config.yaml
model: "contrastive audio-text model"
dataset: "chords played on synthesised instruments"
train_examples: 52083
time_shift_ms: 100
n_mels: 64
hop_length: 160
input: "log_mel"
spec_augment: true
win_length: 512
tokenizer: "word"
vocab_size: 60
loss: "softmax"
embed_dim: 384
encoder_arch: "convnext"
encoder_norm: "layernorm"
encoder_activation: "relu"
encoder_mlp_ratio: 3
encoder_layer_scale_init: 0.1
encoder_inner_norm: false
encoder_drop_path: 0.05
encoder_subsampling: 2
encoder_layers: 14
encoder_width: 128
encoder_kernel_size: 3
text_encoder_causal: true
text_encoder_width: 256
text_encoder_layers: 6
text_encoder_norm: "rmsnorm"
text_encoder_norm_position: "sandwich"
text_encoder_activation: "swiglu"
text_encoder_mlp_ratio: 2.67
text_encoder_head_dim: 64
text_encoder_fused_qkv: true
text_encoder_bias: "all"
text_encoder_qk_norm: true
text_encoder_parallel_block: false
text_encoder_inner_norm: false
text_encoder_drop_path: 0.15
text_encoder_positions: "rope"
init: "trunc_normal_002"
residual_init: "none"
optimizer: "adamw"
learning_rate: 0.0016
beta1: 0.8
beta2: 0.999
eps: 1e-06
max_grad_norm: 5.0
max_steps: 9500
batch_size: 256
epochs: 46.7
lr_schedule: "cosine"
final_lr_fraction: 0.01
warmup_steps: 950
weight_decay: 0.2
Rows from block 10 of the audio encoder of a small contrastive audio-text model, named by matrix and row number. Rows with one number belong to one neuron. Each number is 200 + 30 x the weight over its row's rms, rounded and kept within 0 to 999. All counts start at 0.
Before each neuron's rows are labels from the 100 clips, of 14848, where the neuron reaches its highest value: "strongest on" is what is common among them. Only what is clearly more common there than usual is listed. The data: chords played on synthesised instruments.
# fc1: MLP up (encoder.blocks.10.mlp.fc1.weight, 384x128), inputs 0-127
# fc2: MLP down (encoder.blocks.10.mlp.fc2.weight, 128x384, transposed), outputs 0-127

strongest on: the note A#; arpeggio; marimba-like; playing: arpeggio down
fc1.373,182,253,202,145,203,229,147,222,216,215,203,201,167,235,192,209,149,195,206,145,188,195,205,161,207,185,210,207,207,151,235,213,213,252,211,195,188,163,245,198,232,207,281,180,221,216,173,189,211,210,208,152,223,209,200,234,216,248,179,278,216,173,198,211,215,232,266,184,209,186,183,125,290,217,195,166,164,226,206,144,203,230,161,213,189,194,172,206,192,235,189,214,224,213,154,191,195,219,206,216,209,170,244,206,156,201,199,149,234,259,243,231,211,153,214,193,207,197,221,241,157,205,214,164,206,192,220,219
fc2.373,214,207,189,217,175,188,242,227,183,211,163,188,217,136,201,192,226,170,176,203,203,234,223,195,179,162,238,183,162,177,162,205,212,248,170,198,198,195,200,174,238,220,173,185,176,212,183,223,184,196,201,174,190,201,168,185,194,190,184,256,226,115,215,184,202,284,124,180,205,225,186,205,122,142,223,200,164,176,183,170,244,215,155,216,222,204,194,199,219,215,189,225,114,236,166,270,213,213,222,229,219,235,198,176,227,185,184,179,207,217,200,198,186,191,229,290,182,236,156,172,200,175,181,187,224,167,181,182

strongest on: the note A; text has "noise"; clipping; text has "clipped"
fc1.168,202,197,187,182,214,189,134,216,191,201,216,146,227,207,213,203,168,166,156,219,242,224,162,126,232,259,206,194,223,187,158,279,209,192,214,156,193,183,270,180,213,207,193,193,203,211,216,247,193,169,243,239,181,212,152,197,206,178,195,195,252,169,225,218,227,229,229,187,185,255,187,188,218,236,192,193,208,222,219,213,195,201,233,158,184,185,165,237,202,129,192,191,130,180,166,184,211,202,199,239,187,195,225,200,153,236,195,152,158,176,202,233,155,135,253,188,236,179,224,155,179,222,234,208,227,182,205,186
fc2.168,167,179,212,187,208,208,219,137,216,247,234,265,197,212,212,170,193,165,159,226,195,170,208,203,229,206,181,208,200,219,234,233,269,185,183,253,214,209,239,227,141,161,205,128,163,214,187,181,198,178,198,164,172,145,258,165,157,186,187,164,233,240,209,195,195,183,225,182,226,189,165,207,210,252,193,219,229,195,243,186,216,214,198,199,206,171,220,163,204,179,218,201,214,193,139,207,91,204,147,203,183,249,146,179,221,241,210,222,191,176,225,161,155,175,227,201,174,214,201,207,196,192,194,239,173,220,210,239

strongest on: the note A; vibraphone-like; marimba-like
fc1.258,188,234,219,151,184,202,218,208,218,217,198,176,197,204,208,195,169,167,177,228,249,239,200,249,163,195,202,188,194,191,209,146,179,211,197,178,193,257,240,100,231,211,184,211,183,180,174,195,208,179,174,195,220,221,174,266,196,217,149,195,221,160,199,213,256,202,242,204,209,222,184,233,246,159,180,209,201,217,217,229,243,186,148,190,181,220,185,164,190,198,174,135,112,179,216,165,216,217,240,222,189,208,217,213,220,194,202,207,166,231,208,284,163,172,251,151,157,209,240,204,184,183,191,213,219,169,219,256
fc2.258,186,201,217,189,196,205,132,202,207,201,218,181,203,220,224,190,219,215,172,173,213,188,227,203,230,207,141,206,224,172,200,179,216,216,210,210,229,221,176,218,200,239,266,178,190,204,206,172,191,181,230,228,200,227,181,202,145,225,207,156,250,193,182,194,241,176,252,278,222,239,180,227,188,234,215,210,188,219,157,207,159,196,311,196,204,186,218,176,196,193,186,196,291,191,194,140,225,211,167,152,164,146,177,219,181,176,213,186,235,188,161,162,165,162,157,138,196,230,141,214,201,158,181,187,211,187,183,184

strongest on: clipping; text has "clipped"; vibraphone-like
fc1.274,201,184,223,150,243,156,209,206,160,261,238,263,189,186,219,197,208,187,197,166,203,238,175,194,243,148,202,228,214,152,195,210,184,203,199,224,207,158,202,199,245,197,189,144,230,200,181,200,206,151,220,179,139,225,228,220,202,240,239,207,172,192,205,188,151,201,212,232,195,223,204,171,219,168,167,226,206,262,206,179,203,174,192,219,264,157,133,187,182,154,161,199,196,230,149,240,224,194,212,200,233,255,154,199,170,235,183,191,177,188,216,216,214,268,196,184,181,184,208,142,175,212,268,174,251,210,210,175
fc2.274,186,215,227,173,224,211,192,226,183,134,230,182,189,209,229,165,164,184,222,200,196,207,197,181,205,212,188,162,215,212,153,213,192,202,215,180,162,189,164,160,220,175,167,201,178,232,139,181,182,184,240,167,179,257,181,145,155,203,159,168,163,189,280,224,179,195,167,210,205,221,205,204,186,166,210,211,271,166,213,200,172,212,180,202,268,204,172,209,223,204,239,195,218,222,228,193,101,167,202,190,213,206,156,159,149,191,226,197,200,210,184,203,205,242,213,190,206,156,231,213,203,170,192,194,199,186,319,179

strongest on: clipping; text has "clipped"; harpsichord-like; text has "thin"
fc1.298,183,213,226,211,205,180,195,211,182,211,224,203,177,210,209,143,214,198,178,219,239,190,141,184,186,242,199,154,180,199,157,206,167,196,184,160,146,183,204,167,169,189,160,196,180,245,172,194,185,255,201,240,271,203,195,243,139,216,207,215,205,183,216,242,288,196,182,212,217,186,182,169,194,184,190,192,215,211,224,209,158,201,224,195,286,219,211,218,204,210,190,212,177,150,197,187,218,199,215,181,243,159,256,224,199,241,184,208,231,132,183,214,144,131,187,181,223,182,268,205,210,241,206,211,176,207,247,142
fc2.298,212,225,189,148,209,278,196,196,165,177,181,145,207,234,215,214,190,185,207,185,196,146,216,147,212,248,212,196,188,183,187,208,178,136,134,227,193,141,215,185,201,192,196,263,204,204,220,168,210,268,192,246,218,199,213,229,211,223,203,188,185,183,110,205,202,173,196,227,181,140,268,190,200,180,199,189,159,219,183,171,164,158,162,205,223,171,217,199,154,213,208,219,182,224,219,181,175,211,184,195,244,205,201,179,210,193,195,134,209,156,217,212,175,158,218,196,146,172,219,193,185,232,262,202,183,178,177,137

strongest on: block; white noise
fc1.18,193,213,212,162,184,220,151,190,188,219,198,155,181,198,214,218,198,159,190,215,217,205,201,168,198,222,203,191,200,192,113,208,214,243,144,156,175,198,284,201,213,193,194,232,218,219,231,236,213,182,117,187,262,168,251,206,176,198,227,232,185,176,138,270,198,150,260,224,161,196,187,203,238,247,217,126,158,201,206,189,231,214,163,206,190,210,176,178,180,185,185,217,196,191,191,210,176,186,215,202,207,164,197,158,235,205,169,188,155,209,168,190,170,202,233,207,210,189,186,164,193,192,280,198,235,182,201,152
fc2.18,176,241,225,200,95,176,160,169,213,163,195,187,209,205,225,181,201,322,224,227,185,196,223,208,190,211,193,235,191,206,163,218,212,167,200,207,175,166,244,177,239,196,207,234,204,211,142,149,218,229,159,232,241,182,212,175,188,190,206,208,195,240,182,266,153,183,247,209,194,185,219,188,225,228,183,143,261,182,173,197,202,145,209,202,208,206,180,180,190,198,210,183,207,205,206,193,189,174,204,180,247,211,206,198,210,201,187,221,171,118,256,168,200,186,195,183,185,211,220,210,205,200,207,213,134,209,273,208

strongest on: the note A; clarinet-like; root: D; instrument: square lead
fc1.334,181,211,213,162,215,183,111,211,169,216,193,167,222,182,182,169,168,170,184,190,230,181,176,206,237,164,221,234,131,239,199,187,178,191,199,190,232,263,236,159,215,200,210,188,190,231,217,214,192,190,205,185,182,216,209,245,171,203,252,168,228,215,184,242,213,207,205,203,199,256,201,255,224,220,205,213,212,220,142,244,158,169,171,122,273,188,176,194,174,229,213,132,194,155,190,190,172,226,230,161,218,211,187,144,208,221,231,205,167,182,158,214,188,184,204,230,175,252,204,203,171,241,216,256,212,169,222,162
fc2.334,173,198,128,158,181,187,229,175,191,178,154,206,181,171,195,150,237,142,164,229,192,134,222,260,229,220,189,208,218,179,194,170,180,182,178,160,244,278,249,210,200,215,184,167,204,159,197,257,194,186,161,198,219,139,181,193,199,211,225,217,219,192,224,195,211,214,229,227,210,213,211,236,221,245,160,170,242,224,206,200,178,242,246,231,186,177,155,212,187,158,159,217,267,196,180,200,290,206,252,197,149,178,231,227,219,203,202,229,183,197,195,235,190,200,177,236,198,213,226,229,211,200,210,233,191,185,188,225

strongest on: arpeggio; playing: arpeggio down; vibraphone-like
fc1.111,172,220,211,186,174,201,175,186,223,209,190,164,156,196,188,204,213,175,197,153,158,231,145,193,171,192,228,196,185,196,123,233,191,201,182,166,221,182,193,174,214,210,233,199,164,173,232,202,208,160,200,186,209,241,157,210,227,184,318,176,211,208,217,207,196,219,194,207,171,185,171,199,194,204,215,234,200,188,178,182,223,133,261,197,197,208,182,223,239,165,193,179,151,198,238,243,224,188,171,244,193,214,219,246,124,263,188,170,190,179,210,241,120,143,201,189,192,206,223,214,227,209,198,241,241,222,206,258
fc2.111,150,224,233,259,218,225,186,216,236,234,249,191,169,248,185,235,199,177,219,178,204,214,204,177,228,208,204,185,203,213,189,262,212,219,242,176,207,207,231,196,188,188,249,251,202,167,219,206,198,177,199,218,201,180,243,179,198,235,199,257,204,264,187,187,217,137,260,151,235,217,202,223,223,290,216,232,211,227,232,224,164,156,202,207,227,207,206,123,213,210,184,165,188,146,205,149,166,201,199,198,215,208,176,186,178,235,227,233,189,204,220,152,175,132,188,137,202,233,198,166,196,223,224,194,205,210,189,155

strongest on: mains hum; clipping; text has "clipped"
fc1.320,229,306,178,183,165,249,149,184,218,211,216,157,174,207,178,184,171,207,190,194,206,239,205,208,197,210,236,192,212,215,250,189,189,201,206,182,175,181,220,186,230,197,177,236,194,180,216,205,192,233,220,163,140,195,210,210,173,209,189,170,181,175,185,242,255,169,277,220,174,206,89,170,209,201,163,163,189,167,191,221,179,143,206,167,214,222,169,232,197,227,177,196,188,203,159,155,164,215,134,187,220,169,213,207,175,224,261,197,205,248,164,229,182,211,216,167,160,180,207,202,219,186,213,233,233,232,240,195
fc2.320,244,163,189,233,187,225,206,276,169,144,213,192,209,185,176,197,171,183,172,154,217,201,248,206,231,169,169,224,182,197,185,202,232,246,242,122,226,196,223,206,196,214,200,222,198,208,175,163,175,219,224,226,184,199,200,228,218,260,221,238,308,191,211,175,253,210,213,176,182,247,178,217,175,188,235,180,210,203,216,209,238,168,189,207,217,199,255,151,215,256,225,185,174,186,136,185,152,180,170,192,205,212,191,248,161,114,165,219,202,221,194,193,214,179,205,188,211,169,167,169,195,225,177,215,221,174,201,196

strongest on: mains hum; marimba-like
fc1.40,211,181,178,237,158,185,165,189,179,165,188,214,163,198,187,193,226,182,200,207,211,225,197,204,181,218,188,176,213,213,204,201,212,216,190,170,174,190,200,217,147,187,199,219,183,158,208,177,189,266,230,213,173,158,209,199,194,189,224,173,168,170,198,288,225,152,236,228,193,342,150,149,203,177,166,185,188,176,193,201,191,219,170,195,221,250,212,199,177,163,190,201,218,186,237,202,167,204,210,228,217,221,175,187,163,225,172,206,171,182,167,210,217,191,162,205,185,177,221,200,209,192,328,194,205,178,261,226
fc2.40,214,188,203,196,210,190,203,202,200,174,225,222,188,188,194,220,203,223,183,216,199,192,162,213,196,190,208,181,197,209,204,195,195,206,184,219,212,212,231,198,151,191,191,197,214,199,214,204,207,212,177,182,228,166,199,197,197,203,198,199,168,207,182,220,188,197,202,204,187,234,197,191,197,208,182,177,202,225,212,194,197,191,176,200,217,196,188,207,206,191,194,205,192,187,248,202,460,219,186,196,193,213,245,200,189,221,239,183,175,207,239,207,216,166,196,196,215,222,253,221,212,173,295,183,224,210,188,182

strongest on: block; the note B
fc1.190,169,179,261,224,237,223,172,217,212,215,264,129,199,183,240,211,195,188,217,174,186,223,199,128,200,187,207,234,211,191,183,237,222,234,186,185,207,187,200,191,183,237,195,198,243,202,174,194,212,190,182,217,221,227,157,214,218,221,178,180,224,243,220,211,250,203,232,157,197,210,216,211,170,199,185,168,174,209,157,233,196,178,187,234,210,189,221,221,190,227,205,198,194,128,208,224,237,207,162,190,205,171,246,167,178,213,106,141,223,180,213,222,210,79,220,201,198,152,240,200,248,218,259,183,196,193,168,185
fc2.190,222,192,223,186,151,225,177,189,150,240,160,199,187,191,172,218,202,213,195,217,187,204,243,192,172,178,178,215,193,208,198,206,193,217,139,199,178,159,237,195,176,196,195,243,202,179,193,203,205,221,196,242,195,215,219,219,197,204,222,193,208,211,153,214,195,192,209,200,180,210,244,148,208,233,175,142,134,219,161,185,195,147,159,175,217,170,200,184,245,201,192,238,176,179,172,220,286,200,191,200,175,196,212,244,221,233,169,163,213,172,190,188,232,56,192,195,216,215,223,183,205,220,209,209,205,197,84,194

strongest on: the note A; square lead; instrument: clarinet-like
fc1.112,140,223,214,197,209,209,240,200,167,217,186,168,250,157,237,195,191,197,188,243,203,220,148,223,181,160,214,171,142,205,204,164,244,243,215,184,191,241,219,257,205,197,163,220,165,212,195,241,204,207,187,214,168,211,146,230,191,208,211,186,176,244,223,253,226,269,208,236,205,211,181,166,164,196,220,178,159,218,159,184,171,129,179,183,232,196,188,173,224,227,130,157,199,154,147,250,198,188,217,204,180,246,217,213,226,182,253,198,161,194,206,178,159,161,234,230,175,180,198,208,176,159,176,178,192,154,217,227
fc2.112,199,197,230,152,207,214,149,188,185,231,172,235,194,157,163,221,210,166,232,217,195,228,243,240,151,195,235,191,187,140,219,173,185,175,227,237,186,269,175,243,162,136,245,209,229,203,226,183,194,195,172,185,200,171,168,196,198,205,177,157,205,135,188,174,183,239,173,262,198,184,237,220,196,160,216,192,185,190,155,184,274,199,260,190,185,223,184,236,131,189,200,200,238,256,249,207,217,194,182,184,195,208,196,172,232,209,215,231,120,210,188,217,178,197,227,236,207,227,193,199,211,204,204,151,220,183,178,249

strongest on: the note A; the note E; vibraphone-like; instrument: square lead
fc1.50,170,220,243,130,208,234,217,180,212,233,203,179,199,217,246,202,250,178,224,210,209,175,162,236,200,155,201,209,232,175,223,215,292,198,194,168,209,138,216,157,217,215,142,193,204,226,187,161,202,182,184,217,226,205,189,225,185,172,219,270,179,175,192,219,210,162,135,204,221,202,223,203,218,183,220,171,168,232,263,147,152,205,204,210,245,215,190,231,209,168,218,172,179,196,207,227,187,198,141,253,198,191,211,147,137,217,200,183,224,202,238,239,177,190,219,170,210,225,246,240,237,147,214,170,188,166,225,215
fc2.50,171,174,189,174,200,172,173,183,200,199,157,199,207,165,207,224,226,193,201,207,180,157,203,243,198,182,177,221,249,174,213,204,156,150,216,169,176,177,166,251,206,111,193,193,190,193,227,226,183,174,187,208,206,233,177,227,187,190,194,170,230,184,221,180,196,328,195,250,193,206,216,251,216,191,216,227,171,181,191,144,238,224,222,193,217,192,188,181,147,219,186,260,287,239,209,188,198,176,223,245,182,201,208,243,284,183,185,227,145,188,163,232,204,230,201,224,221,176,188,189,186,183,191,225,198,172,198,202

strongest on: the note A#; vibraphone-like
fc1.155,182,237,191,207,202,203,106,179,220,246,245,186,190,205,246,156,236,157,183,206,257,157,207,204,180,182,226,171,151,226,211,211,272,214,188,169,190,229,191,188,191,228,153,210,208,191,187,148,207,201,185,213,244,188,148,196,177,232,187,185,223,222,194,202,231,188,233,146,193,206,230,192,229,155,219,176,154,185,202,142,189,229,214,195,198,209,198,214,212,239,192,228,163,217,218,181,204,197,142,258,208,214,235,127,185,200,193,182,213,184,251,154,162,231,285,170,213,154,217,244,210,222,222,202,219,231,220,200
fc2.155,165,231,265,210,203,146,177,210,200,176,155,200,211,193,200,214,227,162,236,259,209,227,217,240,151,174,146,213,170,221,189,208,179,202,225,162,173,118,167,228,240,208,198,210,166,221,191,182,199,196,173,190,204,182,192,229,187,184,203,218,232,226,224,210,176,250,243,218,211,190,234,160,214,220,212,216,189,195,94,160,229,225,180,165,193,225,205,187,232,197,200,263,197,221,225,228,115,217,208,228,215,175,199,207,275,220,219,190,165,169,192,174,188,248,158,164,186,192,193,210,190,186,174,205,198,233,256,164

strongest on: mains hum
fc1.204,211,184,182,236,148,183,156,198,188,159,202,191,169,193,193,193,223,186,183,199,192,227,175,201,187,218,202,188,230,217,215,208,205,218,203,193,174,199,203,208,145,189,223,226,186,162,202,199,200,276,236,218,160,157,210,204,184,180,210,168,191,191,209,293,221,169,226,247,203,339,147,154,202,168,177,173,185,174,200,203,197,197,174,199,205,253,207,206,177,163,198,196,202,185,229,202,145,193,199,220,203,219,200,194,157,244,174,198,174,189,153,204,222,185,170,185,180,164,226,220,221,182,311,212,214,177,255,223
fc2.204,193,183,199,189,230,192,203,197,201,194,218,233,193,188,204,231,204,230,190,206,201,195,153,216,199,183,206,171,196,207,211,197,200,206,202,214,221,221,245,206,168,189,197,191,202,202,212,214,201,209,170,192,236,159,202,191,189,209,209,205,170,196,193,216,209,197,197,205,203,252,191,202,189,208,194,186,198,228,216,200,192,197,180,194,204,185,201,205,205,190,197,203,192,177,259,201,447,217,191,198,205,203,255,207,185,219,242,166,168,216,244,210,217,142,198,210,228,211,240,201,212,170,277,180,222,211,192,171

strongest on: block; the note C#; clarinet-like
fc1.362,142,248,239,121,182,223,219,188,201,190,214,183,233,195,262,210,200,184,98,194,180,190,201,202,204,174,183,219,212,203,232,228,232,226,198,206,243,183,213,197,219,210,236,286,183,183,174,172,216,157,177,268,201,211,191,187,202,181,199,171,184,194,231,196,284,198,215,203,212,285,199,184,202,214,250,181,183,185,190,200,203,199,202,217,176,223,152,253,168,153,167,183,182,244,201,189,203,217,175,185,133,225,163,206,186,184,242,209,212,209,195,208,146,175,200,208,167,186,182,227,211,177,195,231,225,220,250,164
fc2.362,211,226,204,229,160,194,197,214,154,170,181,172,189,221,193,135,220,148,232,174,216,180,224,186,187,179,183,228,184,179,157,180,167,153,154,186,210,181,267,182,290,223,177,280,200,210,171,204,215,205,155,217,242,175,170,196,200,178,216,204,197,173,187,218,219,197,196,207,214,209,225,209,190,169,244,120,188,241,167,189,176,184,181,194,185,262,236,238,188,173,202,179,222,204,163,229,199,169,190,196,139,179,162,174,205,198,212,262,220,242,207,217,199,198,173,191,199,173,267,191,182,259,214,215,170,203,228,270

strongest on: clipping; text has "clipped"; the note A; string section-like
fc1.69,205,184,190,147,185,177,178,182,132,253,249,233,236,166,191,212,200,164,194,232,203,248,196,148,219,176,205,190,221,174,147,211,189,291,243,169,245,235,265,216,216,193,162,181,173,207,179,221,184,204,218,165,130,181,163,224,200,226,184,228,173,204,184,259,175,184,183,160,206,207,207,210,234,192,196,233,183,258,208,183,212,192,213,182,264,174,164,202,156,159,168,169,175,202,140,206,222,189,205,217,228,219,195,183,213,201,173,180,168,202,183,209,214,220,215,199,164,207,206,164,154,151,275,204,229,191,218,175
fc2.69,210,193,203,170,212,214,218,240,182,127,243,203,189,170,170,166,170,223,198,235,183,229,240,221,203,218,218,158,200,219,179,250,237,237,234,228,157,223,196,172,160,161,183,172,202,179,167,207,195,185,238,162,172,187,193,152,137,219,170,188,115,223,240,226,166,188,204,158,181,199,156,211,198,189,195,244,244,197,234,190,203,169,181,223,230,202,130,182,206,185,212,195,160,182,210,182,72,216,175,177,193,228,173,214,157,179,201,201,207,184,197,192,183,186,224,223,221,242,201,258,198,193,198,177,235,207,212,159

strongest on: the note A#; marimba-like; vibraphone-like
fc1.180,188,256,177,183,222,221,211,205,215,221,206,146,173,213,190,180,146,193,225,178,217,193,220,151,169,190,221,210,161,237,199,187,222,173,201,210,185,166,287,198,216,197,207,179,214,233,170,204,223,217,184,217,210,179,184,293,197,196,225,238,189,193,215,211,226,167,207,162,215,198,160,178,209,201,246,202,143,202,167,231,181,181,192,226,215,231,177,216,259,172,217,271,181,210,200,192,234,218,180,172,198,172,256,227,178,187,171,187,217,195,254,175,149,171,189,145,239,179,262,241,208,150,255,194,252,217,226,261
fc2.180,161,227,249,249,214,177,164,204,202,162,184,167,197,194,232,151,208,197,169,235,195,204,219,181,170,176,183,233,166,162,189,215,244,204,243,144,249,203,188,212,215,189,169,194,183,241,213,211,188,195,211,210,190,189,206,227,200,180,238,203,228,206,199,210,237,267,124,197,268,187,247,181,144,218,177,196,203,189,201,196,219,202,209,179,193,206,248,245,228,219,226,192,148,205,264,242,233,179,224,234,174,259,226,125,237,195,170,236,208,204,180,172,166,145,174,253,209,218,201,124,215,181,234,177,189,199,211,193

strongest on: arpeggio; vibraphone-like; marimba-like
fc1.159,163,255,215,203,210,221,172,180,171,240,230,232,192,208,216,198,202,153,149,210,202,190,132,184,177,190,211,178,208,197,255,241,208,192,202,179,219,197,267,168,204,183,186,205,139,187,201,198,207,198,176,121,62,202,180,275,164,206,256,197,195,197,250,238,183,199,195,209,235,196,199,158,204,200,189,268,201,239,212,195,187,137,185,196,169,185,196,231,210,229,171,198,180,217,181,194,226,174,218,215,195,186,173,168,191,231,229,157,197,195,219,191,192,220,238,229,173,181,248,199,172,218,231,197,200,179,207,231
fc2.159,176,210,183,203,218,212,227,197,259,167,217,220,209,238,210,200,195,168,211,227,193,180,245,177,196,209,216,163,198,215,176,217,199,184,231,208,185,219,211,188,168,171,161,152,154,198,203,219,186,179,332,183,117,204,204,184,211,189,165,164,160,196,294,181,126,196,190,202,231,254,208,188,207,187,228,236,321,176,218,199,189,226,181,202,191,189,188,205,166,199,199,230,206,210,253,203,168,183,191,207,227,195,126,200,217,204,199,237,188,195,210,227,158,210,223,208,197,195,192,201,203,206,194,241,188,200,188,212

strongest on: the note A; arpeggio; playing: arpeggio up; root: A
fc1.269,179,205,265,207,202,219,105,225,201,199,218,188,189,232,228,185,173,183,184,216,252,236,187,200,199,251,210,200,132,210,224,261,215,246,205,161,162,184,241,181,197,213,180,262,207,202,239,254,210,224,206,185,172,229,166,225,182,183,189,260,219,181,202,232,259,238,210,178,185,188,164,217,228,147,163,165,182,227,160,192,231,187,244,205,223,205,174,196,171,215,173,177,146,223,134,215,177,204,198,216,212,180,198,217,138,225,212,182,204,201,223,190,208,155,224,183,221,229,222,162,204,195,174,200,220,130,246,175
fc2.269,208,172,230,222,203,169,216,189,193,160,138,189,201,184,232,188,188,186,228,138,220,188,207,255,221,216,194,157,226,228,177,169,191,219,231,206,211,173,217,243,183,178,262,214,212,229,168,218,203,198,183,139,162,162,206,215,196,235,219,144,198,158,201,174,191,227,211,293,184,225,158,250,195,167,267,194,232,203,182,137,218,213,221,180,179,179,182,165,198,188,211,255,298,212,188,181,146,206,179,216,224,194,185,273,221,177,149,192,199,212,240,188,206,179,196,167,189,156,200,212,189,192,230,196,196,171,178,210

strongest on: mains hum
fc1.185,229,294,185,202,213,243,122,184,205,192,189,169,219,178,142,208,210,207,190,180,178,222,218,185,223,182,218,177,246,190,183,218,181,201,218,213,178,212,310,212,206,197,171,239,209,136,204,263,179,234,174,161,166,178,225,233,176,188,206,199,172,235,147,241,230,153,198,200,178,205,117,180,155,201,211,159,181,181,192,211,171,142,181,148,223,215,177,184,191,220,161,185,187,198,171,179,161,183,194,193,190,204,206,216,190,207,233,190,237,227,188,204,225,194,210,213,174,206,212,163,212,139,239,201,212,201,244,161
fc2.185,279,134,174,209,224,192,180,273,185,168,201,206,245,156,194,222,177,200,216,181,205,206,239,195,253,154,160,219,178,151,207,215,222,233,242,133,186,165,164,165,180,215,173,210,217,187,191,128,157,226,211,210,202,235,194,190,222,261,192,200,258,187,178,187,247,165,192,194,162,238,142,219,201,190,233,169,177,200,199,203,215,184,215,240,207,198,225,166,212,241,207,165,197,172,176,195,196,185,162,167,219,218,191,216,145,117,169,170,227,228,190,203,218,173,201,185,217,160,193,177,193,203,197,208,256,157,199,189

strongest on: mains hum
fc1.238,206,226,204,183,208,228,188,218,179,176,206,181,166,187,211,139,222,172,150,202,233,219,246,159,195,197,226,210,221,200,152,240,198,184,209,173,212,161,218,167,173,213,195,284,216,186,164,180,200,243,237,212,254,190,187,239,168,197,218,218,256,223,217,264,232,178,205,188,245,251,193,138,195,213,128,124,170,136,191,220,135,180,180,203,209,211,207,206,204,212,203,189,138,155,181,200,180,210,186,189,206,198,233,198,176,216,190,203,202,261,195,219,207,155,211,222,148,206,203,229,167,218,245,208,210,198,240,145
fc2.238,222,178,183,214,184,183,188,186,210,198,215,240,191,190,209,205,205,195,194,208,202,184,173,194,186,211,190,217,189,190,193,179,217,205,147,226,198,196,192,185,195,209,178,229,221,191,209,169,191,244,192,205,228,295,233,191,221,197,215,192,214,215,121,221,216,175,205,199,118,230,167,177,225,229,190,171,171,229,207,203,201,194,190,207,201,194,194,209,213,193,189,195,195,180,195,220,438,186,188,190,214,201,216,211,169,203,206,146,198,215,201,197,193,179,204,193,210,210,195,194,206,203,179,205,196,203,169,209

strongest on: the note A; the note D; playing: arpeggio down; vibraphone-like
fc1.354,181,229,219,147,185,185,168,187,174,228,246,132,181,206,200,221,157,161,210,212,194,229,159,192,141,211,229,203,164,169,206,183,172,246,195,194,177,160,257,199,211,233,213,193,195,192,182,180,204,206,179,189,179,182,218,209,189,182,166,250,194,158,200,227,201,177,207,160,207,250,189,211,236,192,235,187,207,190,265,195,190,170,220,236,195,216,180,296,198,178,176,221,129,167,173,207,199,236,172,220,179,236,148,239,149,213,192,186,222,180,187,237,191,196,281,156,164,180,215,271,165,177,220,236,179,216,231,221
fc2.354,219,171,226,241,151,200,202,187,198,169,205,207,190,149,199,198,198,212,225,255,186,232,174,202,171,149,193,243,180,248,196,168,150,175,188,187,220,161,283,240,190,180,191,217,163,209,200,187,199,162,195,224,213,178,197,176,273,165,148,241,220,256,192,177,196,227,225,166,221,228,172,177,252,193,163,169,199,179,172,179,244,229,173,200,171,151,242,207,210,218,184,205,165,190,222,209,164,225,221,226,207,197,203,180,228,259,168,137,147,170,151,198,189,189,199,190,206,209,221,181,221,254,207,195,228,243,133,243

strongest on: mains hum
fc1.311,231,191,157,208,174,202,154,202,167,162,202,194,202,203,176,170,225,192,202,213,198,211,206,175,211,200,192,202,206,214,172,196,224,211,181,195,183,207,217,174,159,189,195,237,186,203,199,196,192,256,230,225,188,155,184,199,189,171,222,193,160,194,191,282,248,195,206,256,176,316,167,177,224,169,163,194,194,184,202,176,197,196,145,184,219,251,221,201,158,165,179,197,176,154,232,183,170,170,164,190,220,203,197,178,154,207,168,208,185,191,174,200,219,201,182,177,180,177,243,177,210,200,328,213,231,150,281,233
fc2.311,240,175,196,200,219,192,204,209,211,166,219,209,197,191,191,215,198,220,179,216,204,197,147,197,202,210,219,194,187,195,222,189,198,203,204,219,201,213,232,199,156,189,194,198,223,180,209,197,205,219,184,191,216,198,199,184,181,208,201,199,190,199,210,219,200,194,204,205,196,242,184,192,213,204,177,172,214,221,213,195,202,186,179,201,207,205,181,213,202,193,192,199,194,193,243,207,462,225,189,207,197,206,242,210,167,215,236,148,198,216,239,222,208,203,195,204,210,222,242,218,199,162,259,185,229,211,246,183